{
  "encoder_arch": "vit",
  "model": "image captioner",
  "dataset": "simulated grey scan slices of phantoms with and without marks",
  "train_examples": 61250,
  "image_size": 64,
  "crop_scale_min": 0.8,
  "horizontal_flip": false,
  "translate": 0.12,
  "tokenizer": "word",
  "vocab_size": 25,
  "encoder_norm": "layernorm",
  "encoder_norm_position": "pre",
  "encoder_activation": "swiglu",
  "encoder_head_dim": 16,
  "encoder_fused_qkv": false,
  "encoder_bias": "none",
  "encoder_qk_norm": true,
  "encoder_parallel_block": false,
  "encoder_moe": "expert_choice",
  "encoder_drop_path": 0.1,
  "encoder_num_experts": 32,
  "encoder_moe_every": 1,
  "encoder_expert_mlp_ratio": 0.25,
  "encoder_experts_per_token": 2,
  "encoder_shared_expert": false,
  "encoder_patch_size": [8, 8],
  "encoder_conv_stem": true,
  "encoder_layers": 6,
  "encoder_width": 256,
  "encoder_positions": "learned",
  "fusion": "prefix",
  "label_smoothing": 0.1,
  "decoder_width": 384,
  "decoder_layers": 10,
  "decoder_norm": "layernorm",
  "decoder_norm_position": "pre",
  "decoder_activation": "gelu",
  "decoder_mlp_ratio": 2,
  "decoder_head_dim": 32,
  "decoder_fused_qkv": false,
  "decoder_bias": "none",
  "decoder_qk_norm": false,
  "decoder_layer_scale_init": 0.01,
  "decoder_parallel_block": false,
  "decoder_inner_norm": false,
  "decoder_drop_path": 0.15,
  "decoder_positions": "learned",
  "decoder_prefix_bidirectional": false,
  "decoder_connector": "linear",
  "decoder_tie_embeddings": false,
  "residual_init": "none",
  "optimizer": "adamw",
  "lr": 0.00082,
  "beta1": 0.9,
  "beta2": 0.999,
  "eps": 1e-08,
  "ema_decay": 0.999,
  "steps": 12000,
  "batch_size": 128,
  "epochs": 25.1,
  "lr_schedule": "wsd_sqrt",
  "decay_fraction": 0.4,
  "final_lr_fraction": 0.01,
  "warmup_steps": 2400,
  "weight_decay": 0.1
}
Rows from block 2 of the image encoder of a small image captioner, named by matrix and row number. Rows with one number within an expert belong to one neuron, the router's apart. Each number is 50 + 12 x the weight over its row's rms, rounded and kept within 0 to 99. All counts start at 0.
After each expert's rows are labels from the 100 images, of 14976, where the router gives the expert most weight on average: "lies over" is the class under the peak. Only what is clearly more common there than usual is listed. The data: simulated grey scan slices of phantoms with and without marks.
# router: router (encoder.blocks.2.mlp.router.weight, 32x256), inputs 128-191
# gate: expert gate (encoder.blocks.2.mlp.gate, 32x64x256), inputs 128-191
# up: expert up (encoder.blocks.2.mlp.up, 32x64x256), inputs 128-191
# down: expert down (encoder.blocks.2.mlp.down, 32x256x64, transposed), outputs 128-191

# expert 30
router.30:45 62 73 70 59 72 18 48 64 56 53 58 52 57 58 60 57 63 43 50 40 51 65 44 25 57 50 53 56 30 63 37 43 44 47 52 33 53 34 54 43 45 44 43 61 28 56 60 65 30 59 55 54 69 31 52 62 59 44 61 27 49 45 52
gate.0:36 42 71 51 38 46 54 39 58 53 42 27 39 45 15 55 39 33 39 45 68 32 40 48 46 52 57 46 48 68 63 40 59 59 75 67 62 50 45 32 68 52 51 59 46 85 48 53 26 43 34 51 48 60 61 58 45 47 59 52 35 59 45 58
up.0:32 54 37 61 54 45 51 46 44 24 49 43 53 50 72 55 61 47 46 34 27 49 24 49 56 62 52 56 44 29 43 49 47 52 29 48 57 60 46 36 62 44 34 49 50 42 60 41 62 66 41 53 79 41 64 41 50 57 47 70 52 60 50 56
down.0:63 51 35 54 61 64 48 54 56 67 46 39 45 48 50 63 73 34 22 49 25 39 29 61 65 53 27 58 55 64 52 53 61 32 31 63 55 56 68 66 62 75 45 32 56 51 65 48 48 46 56 65 61 68 44 47 26 33 31 56 51 68 60 43
lies over: organ; lung or cavity

# expert 8
router.8:27 49 38 66 42 42 53 28 59 53 71 43 42 36 52 56 39 45 65 60 33 36 68 45 14 52 53 42 66 46 71 43 44 25 65 60 34 51 52 53 51 58 33 57 28 46 56 32 50 55 55 53 26 53 29 80 43 57 50 42 58 49 60 48
gate.0:31 57 37 60 42 60 35 52 37 40 46 42 40 59 33 55 57 73 44 53 54 48 54 51 34 72 50 46 48 38 24 49 52 63 40 37 58 61 39 40 30 65 43 60 64 27 47 42 42 59 62 69 53 57 36 40 44 66 51 53 48 60 52 74
up.0:39 77 21 56 43 56 38 42 45 29 60 42 45 43 40 68 39 60 59 57 54 42 49 58 58 65 57 36 38 53 54 43 59 50 54 48 66 37 62 55 45 78 36 82 66 57 35 33 58 50 49 41 33 67 52 68 47 65 40 41 62 40 65 50
down.0:23 37 39 32 57 54 63 64 64 72 52 46 56 48 46 73 53 41 41 44 44 46 49 45 43 48 58 41 46 50 42 55 55 57 39 45 66 61 31 53 62 44 31 60 39 64 26 67 45 53 41 47 48 59 62 31 42 45 54 35 81 29 51 57
lies over: air

# expert 19
router.19:30 56 28 67 56 71 54 38 47 23 47 54 33 44 62 45 38 39 48 51 34 38 46 59 37 80 47 64 31 44 57 71 58 58 20 28 57 75 51 33 48 36 44 66 48 63 50 44 47 47 46 31 25 52 55 41 51 54 57 47 57 53 58 49
gate.3:50 33 70 38 46 60 62 73 47 42 53 68 70 49 68 39 46 57 60 68 40 67 35 39 63 55 57 57 55 24 66 47 51 37 48 51 37 54 70 41 51 33 49 33 51 23 64 58 42 40 52 51 57 46 36 62 44 47 39 61 38 46 25 46
up.3:43 38 55 52 61 50 67 70 50 45 29 77 53 34 69 57 49 45 59 36 22 52 48 44 44 59 55 66 62 33 57 51 50 46 33 45 48 53 35 41 51 48 32 33 42 45 62 57 48 31 55 48 36 58 47 55 41 40 45 50 16 70 35 66
down.3:59 34 48 35 50 43 52 45 55 61 39 37 61 53 48 54 65 38 49 48 75 43 59 46 55 61 44 49 68 38 37 58 71 63 34 38 36 44 43 59 55 66 30 46 50 38 58 61 54 59 35 67 42 41 52 35 56 58 65 40 48 54 36 32
lies over: soft tissue; lung or cavity

# expert 24
router.24:45 52 62 38 59 39 29 42 77 69 38 43 50 60 39 62 65 41 79 55 47 51 52 48 45 60 36 43 57 57 64 46 67 52 49 70 24 26 58 71 59 30 46 49 67 42 70 66 64 56 47 58 48 52 59 65 53 45 21 51 48 35 56 42
gate.0:52 63 49 70 43 36 45 39 48 54 49 48 48 49 56 41 48 39 59 58 29 47 50 57 44 44 44 36 40 53 41 64 56 44 64 46 44 52 48 52 55 55 62 49 49 50 35 49 54 49 62 41 59 56 39 56 57 78 63 45 55 51 57 68
up.0:53 37 62 49 60 40 24 44 57 64 36 67 40 67 55 52 58 45 73 51 62 52 47 68 51 57 44 42 53 69 50 46 62 60 72 45 57 34 71 53 53 54 59 35 60 38 34 60 20 21 44 70 33 50 47 57 33 49 25 58 53 63 57 61
down.0:57 39 57 42 39 60 42 56 37 51 56 50 29 38 57 47 81 53 63 59 37 40 40 40 62 41 58 44 26 54 29 46 52 61 53 49 55 51 53 42 38 66 60 46 39 48 30 48 50 60 76 58 50 56 41 35 36 69 55 45 47 52 51 48
lies over: organ

# expert 22
router.22:63 36 56 77 43 54 66 55 41 55 40 59 35 62 55 71 46 67 54 33 51 55 65 78 31 54 56 49 46 32 67 59 54 60 34 64 42 51 40 56 30 59 49 52 40 60 55 38 23 50 24 64 59 59 22 65 28 55 38 47 67 46 36 61
gate.3:60 55 55 45 33 15 48 68 40 43 49 37 44 48 35 45 48 42 51 63 66 47 59 43 44 52 49 30 50 57 58 51 59 50 32 70 44 54 58 50 34 55 44 54 54 45 46 64 37 60 38 43 47 31 37 59 58 66 55 47 59 36 52 27
up.3:41 30 57 60 44 53 61 44 23 41 58 59 42 55 50 60 45 61 52 53 49 57 46 59 45 47 54 42 43 43 34 54 43 53 55 41 85 64 52 61 43 37 57 46 49 35 52 29 44 48 35 45 38 45 39 39 31 58 61 53 62 57 67 51
down.3:27 46 51 39 31 49 32 48 39 67 44 41 63 49 41 66 59 41 41 47 75 41 51 39 38 62 36 65 31 54 51 53 69 58 52 62 36 55 55 61 42 46 39 64 48 48 42 45 37 45 50 38 38 56 36 49 43 78 41 52 52 40 63 34
lies over: soft tissue

# expert 16
router.16:48 50 39 55 50 37 37 53 63 45 62 27 49 67 61 72 68 57 72 66 42 49 61 54 48 59 46 40 47 45 28 35 54 45 48 54 40 34 71 55 50 47 41 24 59 52 61 40 41 45 49 52 41 61 52 84 41 44 28 36 62 65 44 29
gate.0:55 45 56 42 38 48 67 70 46 33 32 64 43 40 67 55 49 67 50 37 41 56 51 52 53 56 49 57 58 12 63 71 49 41 23 56 38 84 37 56 66 51 62 43 41 44 66 35 69 55 35 49 57 61 43 57 54 53 38 43 50 59 27 38
up.0:57 67 58 46 38 56 59 56 56 40 34 37 44 52 61 38 51 65 49 45 47 68 51 60 67 42 50 60 56 28 50 85 26 34 34 65 65 61 52 57 70 34 53 33 50 49 57 45 56 60 39 29 58 59 52 52 71 32 51 54 41 55 53 41
down.0:52 48 46 67 76 51 55 59 44 41 53 50 52 42 51 48 66 59 51 43 41 45 61 26 40 34 57 41 81 54 80 42 71 69 63 35 48 33 71 26 42 54 45 56 56 48 49 64 46 40 46 54 46 51 67 48 39 55 46 44 42 49 38 64
lies over: lung or cavity

# expert 17
router.17:51 42 50 30 53 37 42 53 65 64 64 52 45 55 48 64 58 50 63 50 56 27 44 60 61 61 30 33 45 66 49 61 68 62 59 69 10 26 39 45 43 50 35 53 66 32 47 53 43 32 50 51 35 49 42 73 53 39 35 52 40 58 52 32
gate.3:47 48 46 46 38 36 45 49 29 63 63 54 54 35 50 51 49 55 64 62 63 44 39 55 48 76 42 36 40 75 52 55 56 44 49 62 36 53 43 62 57 50 39 56 67 29 37 44 46 36 26 40 42 36 39 73 37 62 47 58 30 60 59 59
up.3:50 51 41 66 58 65 56 36 68 48 51 52 34 72 57 39 56 39 39 32 33 54 55 45 49 41 60 46 52 29 53 42 48 43 48 40 61 55 60 50 50 59 54 53 18 74 65 65 38 69 78 54 55 54 68 40 64 24 40 42 60 38 53 57
down.3:47 56 61 38 56 44 59 33 42 51 43 46 68 57 35 29 60 68 45 57 53 79 47 34 51 20 45 66 48 52 61 43 46 32 58 30 41 47 58 47 63 59 57 31 38 74 49 51 38 44 32 74 45 50 56 39 41 36 64 73 34 43 45 48
lies over: soft tissue

# expert 28
router.28:32 65 59 47 46 37 41 40 45 58 47 33 52 80 45 43 47 35 38 69 43 65 69 30 60 35 48 60 48 53 28 35 33 39 43 54 69 46 56 57 35 35 63 34 55 64 67 57 36 55 31 43 42 36 40 55 66 72 80 48 48 43 52 45
gate.0:42 31 48 52 45 45 57 33 55 67 46 27 51 38 39 59 48 48 62 57 59 17 54 44 52 40 53 46 73 63 46 48 39 40 72 70 52 34 56 50 55 66 47 57 73 63 29 51 50 36 42 39 38 60 59 54 60 42 33 46 61 65 64 34
up.0:65 42 53 45 36 41 46 72 34 41 55 64 55 60 59 40 50 63 41 27 62 76 25 54 48 57 39 58 29 45 52 42 63 68 40 25 52 65 39 55 40 33 26 57 29 45 62 60 49 75 53 75 44 34 38 44 33 62 63 72 53 52 52 56
down.0:59 67 37 60 44 59 44 42 71 31 43 42 57 49 62 40 38 43 62 50 60 63 53 49 55 56 43 33 50 64 42 23 58 62 77 42 49 55 65 50 63 38 67 44 61 50 50 38 48 69 74 42 48 59 48 68 50 50 45 64 29 48 60 68
lies over: lung or cavity

# expert 23
router.23:41 68 57 44 70 41 29 52 57 72 40 59 36 58 66 44 73 56 68 54 37 44 66 52 60 47 45 27 66 54 57 57 67 47 60 59 38 27 40 58 55 32 55 24 66 32 66 53 39 43 46 55 66 66 54 66 70 27 35 50 36 44 27 60
gate.0:70 57 62 49 60 48 52 51 60 28 24 49 40 38 48 45 61 56 33 48 70 40 38 37 65 59 32 45 44 48 69 37 46 68 49 39 61 27 47 55 54 55 57 48 65 51 66 59 51 67 55 54 58 51 56 42 61 34 25 61 44 31 63 31
up.0:67 41 51 60 52 30 43 62 71 43 36 57 51 54 57 49 60 60 37 27 47 36 38 53 55 58 61 26 31 46 50 65 62 59 38 62 46 54 31 66 56 40 36 52 38 68 72 75 43 49 59 57 56 56 42 46 61 44 37 60 39 47 39 39
down.0:47 39 46 63 63 47 65 40 66 54 60 57 36 30 63 45 51 56 45 53 38 72 76 60 48 40 61 32 61 57 55 33 59 56 40 38 50 39 44 49 56 30 48 45 63 51 61 45 64 47 38 70 60 41 71 59 36 45 55 32 63 44 38 61
lies over: soft tissue; organ

# expert 6
router.6:31 39 34 61 51 47 42 59 64 62 57 24 40 45 66 44 70 42 64 56 42 48 63 64 59 61 46 31 49 60 62 43 55 65 49 63 34 47 55 32 34 52 46 61 54 60 80 53 47 54 53 38 28 64 55 72 42 39 37 51 67 52 45 53
gate.0:63 46 74 60 39 28 36 68 66 51 65 47 52 52 34 38 57 38 28 43 50 53 45 32 66 43 47 40 49 50 46 65 38 60 47 36 64 50 29 57 55 72 47 49 53 61 90 69 50 43 63 40 55 35 72 48 58 63 52 69 44 45 33 38
up.0:57 50 52 28 55 53 54 43 54 35 62 71 42 57 50 65 57 42 50 37 52 44 50 75 51 53 39 53 30 43 45 68 59 30 36 38 60 42 53 38 52 75 49 51 33 40 49 47 47 40 45 56 68 50 50 22 50 64 36 57 72 50 66 39
down.0:44 74 42 32 36 48 47 56 35 47 40 32 62 70 38 44 42 51 45 57 62 48 52 53 63 57 45 43 56 62 61 50 28 29 62 56 74 43 54 46 38 47 44 38 52 68 72 38 31 39 63 65 66 56 65 66 55 48 51 36 51 27 38 52
lies over: air

# expert 15
router.15:45 45 59 33 51 38 42 58 73 94 59 50 44 58 24 58 49 61 47 47 44 44 45 45 42 51 42 36 49 58 51 54 51 46 78 63 22 36 51 36 38 49 48 36 63 54 71 49 40 44 54 66 47 74 55 67 62 41 42 56 47 58 36 65
gate.0:44 41 39 36 40 45 42 42 71 49 42 43 44 46 47 38 66 47 53 54 44 34 25 40 46 63 60 57 47 46 55 43 35 43 58 66 37 43 58 58 43 55 53 55 58 36 60 50 54 58 55 55 46 81 54 32 69 48 49 50 50 45 75 52
up.0:67 39 49 36 40 60 60 63 62 35 25 43 60 50 58 49 66 47 56 46 69 74 52 41 61 46 52 45 34 56 46 44 47 62 31 48 59 47 54 49 60 51 61 43 50 53 47 60 29 45 49 56 65 48 57 70 52 40 50 78 55 35 29 39
down.0:51 30 59 38 37 33 63 45 42 42 46 55 54 38 30 23 47 43 39 50 46 45 58 61 57 48 39 52 52 33 35 58 57 43 65 39 43 69 31 55 47 60 43 48 27 33 39 51 46 44 46 51 74 45 49 18 42 49 20 48 43 67 43 54
lies over: soft tissue

# expert 11
router.11:49 72 42 59 41 62 47 38 68 56 46 11 64 52 36 43 54 47 65 61 57 51 57 50 33 46 44 48 67 66 67 41 50 59 67 75 30 44 65 54 63 44 52 62 69 49 38 62 42 68 54 47 33 46 34 62 46 53 52 59 46 48 74 57
gate.0:79 43 34 47 58 40 27 68 50 64 58 53 50 56 60 67 50 52 68 38 36 37 14 40 65 34 61 42 37 32 22 56 60 48 32 50 53 41 41 49 44 65 56 55 44 54 64 51 57 60 33 24 48 74 53 32 62 24 36 41 60 49 55 33
up.0:25 38 45 73 47 45 58 49 50 49 50 51 45 33 25 44 65 57 33 48 49 51 48 47 67 62 58 58 54 62 49 55 57 48 54 55 52 56 46 47 37 35 81 61 55 60 42 42 36 53 70 51 61 53 40 71 44 63 57 50 36 57 43 38
down.0:55 47 38 43 49 41 54 35 70 40 52 74 46 68 35 58 57 41 45 40 38 59 46 50 60 45 49 51 51 55 47 68 41 54 74 48 47 46 46 62 36 41 57 52 60 41 39 51 12 60 46 82 35 57 73 59 30 60 52 52 45 39 41 53
lies over: organ

# expert 29
router.29:50 51 58 33 52 44 35 43 70 51 60 38 31 80 74 44 68 53 38 51 50 56 62 53 74 41 33 37 77 43 42 60 43 24 46 48 57 36 43 39 50 51 49 31 62 58 57 44 57 55 51 44 57 70 53 65 48 37 45 39 40 48 44 55
gate.0:43 39 64 52 63 32 66 34 61 49 49 58 53 75 54 36 37 67 48 39 38 64 57 65 63 41 41 50 57 27 42 57 51 37 66 42 43 61 48 63 31 31 65 23 30 49 56 39 43 34 39 75 53 55 59 53 49 49 52 35 56 47 46 59
up.0:64 64 54 42 54 34 52 40 49 42 57 56 42 62 53 33 32 49 50 43 46 51 56 65 71 52 51 45 54 36 46 66 33 35 76 37 50 52 41 45 35 26 66 41 32 37 50 37 40 40 57 57 65 53 59 76 53 48 51 43 55 48 40 59
down.0:53 70 58 68 57 80 58 52 62 39 29 60 44 30 52 64 61 65 53 41 47 74 55 54 38 44 83 62 40 65 43 36 43 41 44 40 68 35 58 42 48 42 38 32 42 60 46 53 65 51 45 43 31 50 46 39 50 39 45 45 39 33 63 50
lies over: bone

# expert 7
router.7:58 41 36 56 50 37 10 48 74 59 46 55 34 43 38 49 53 45 52 67 60 46 50 19 37 62 35 44 45 55 51 43 57 41 61 55 32 37 53 40 48 68 41 53 80 40 57 69 58 40 82 57 53 60 32 50 56 62 16 50 43 31 50 41
gate.3:51 65 51 51 43 38 30 30 60 51 63 60 33 45 53 61 21 66 61 46 59 32 59 53 48 62 53 34 41 34 78 31 27 54 40 49 54 65 33 49 40 67 43 74 38 67 48 31 59 33 71 36 48 52 35 57 24 53 48 48 40 52 42 46
up.3:55 39 50 59 54 28 60 61 53 49 34 43 36 51 41 49 74 52 42 37 45 52 56 51 64 35 69 44 44 45 17 35 56 43 66 28 57 68 77 37 60 58 56 60 66 49 55 57 60 45 28 60 59 64 72 38 63 49 71 38 38 57 64 52
down.3:59 40 52 71 61 47 50 53 62 63 49 55 67 46 62 53 68 57 50 43 42 56 52 47 60 15 76 53 73 42 42 57 23 41 57 61 56 42 27 58 31 44 31 39 72 51 33 41 42 49 45 60 82 58 55 27 31 50 38 62 58 51 48 48
lies over: lung or cavity

# expert 18
router.18:49 40 53 51 39 57 54 54 46 49 43 57 31 53 71 50 42 34 46 34 49 49 62 33 21 57 36 34 34 54 21 48 62 59 35 46 35 44 36 46 35 65 41 48 31 54 78 51 55 40 44 58 65 51 31 40 51 70 62 51 41 63 33 69
gate.0:64 34 44 53 46 52 62 38 46 45 30 64 47 45 51 51 52 50 63 36 44 42 54 65 51 61 48 45 53 39 58 42 44 48 53 42 61 62 25 53 22 55 47 48 39 66 64 47 66 45 80 49 59 37 42 60 36 50 23 40 56 53 35 65
up.0:52 40 36 60 55 57 61 65 39 50 67 48 64 60 48 50 47 54 48 62 40 52 77 62 56 64 62 55 72 69 40 32 58 23 61 44 34 61 65 49 40 61 58 57 42 48 38 61 59 38 43 55 51 73 61 57 49 39 50 41 57 56 38 48
down.0:44 60 34 45 45 42 29 71 64 67 42 55 31 51 57 80 47 52 60 43 51 58 41 61 74 53 41 63 46 66 34 56 50 44 40 56 51 38 64 73 69 64 51 61 77 49 53 30 42 25 54 44 42 46 41 55 63 63 32 31 30 50 45 68
lies over: soft tissue

# expert 10
router.10:42 46 25 48 41 50 39 44 59 66 48 35 43 61 39 57 70 45 52 70 66 37 59 35 56 64 28 20 56 64 35 38 75 64 58 75 39 37 53 53 58 65 57 68 50 43 53 47 60 51 59 47 44 72 41 72 46 42 24 43 40 53 54 48
gate.3:24 48 71 46 49 66 42 56 33 57 63 64 66 48 66 44 30 31 50 51 49 55 58 66 39 51 71 42 48 34 60 50 61 47 51 33 66 57 79 54 53 54 29 27 74 41 56 31 58 56 39 71 17 45 47 52 53 71 67 33 39 50 37 59
up.3:78 47 54 43 47 43 56 64 59 30 54 56 35 47 33 57 67 56 42 46 58 29 32 37 77 24 44 51 39 65 45 44 39 57 48 41 56 64 39 36 53 55 72 51 73 57 51 59 39 63 59 48 74 53 56 44 67 45 35 56 76 19 69 30
down.3:66 65 68 58 49 52 66 60 47 61 42 50 29 40 55 51 15 67 59 63 56 51 53 34 42 36 46 50 57 52 53 42 33 39 52 55 58 79 43 37 57 46 62 55 55 60 63 53 59 44 22 26 28 33 36 38 37 35 18 58 69 45 37 34
lies over: soft tissue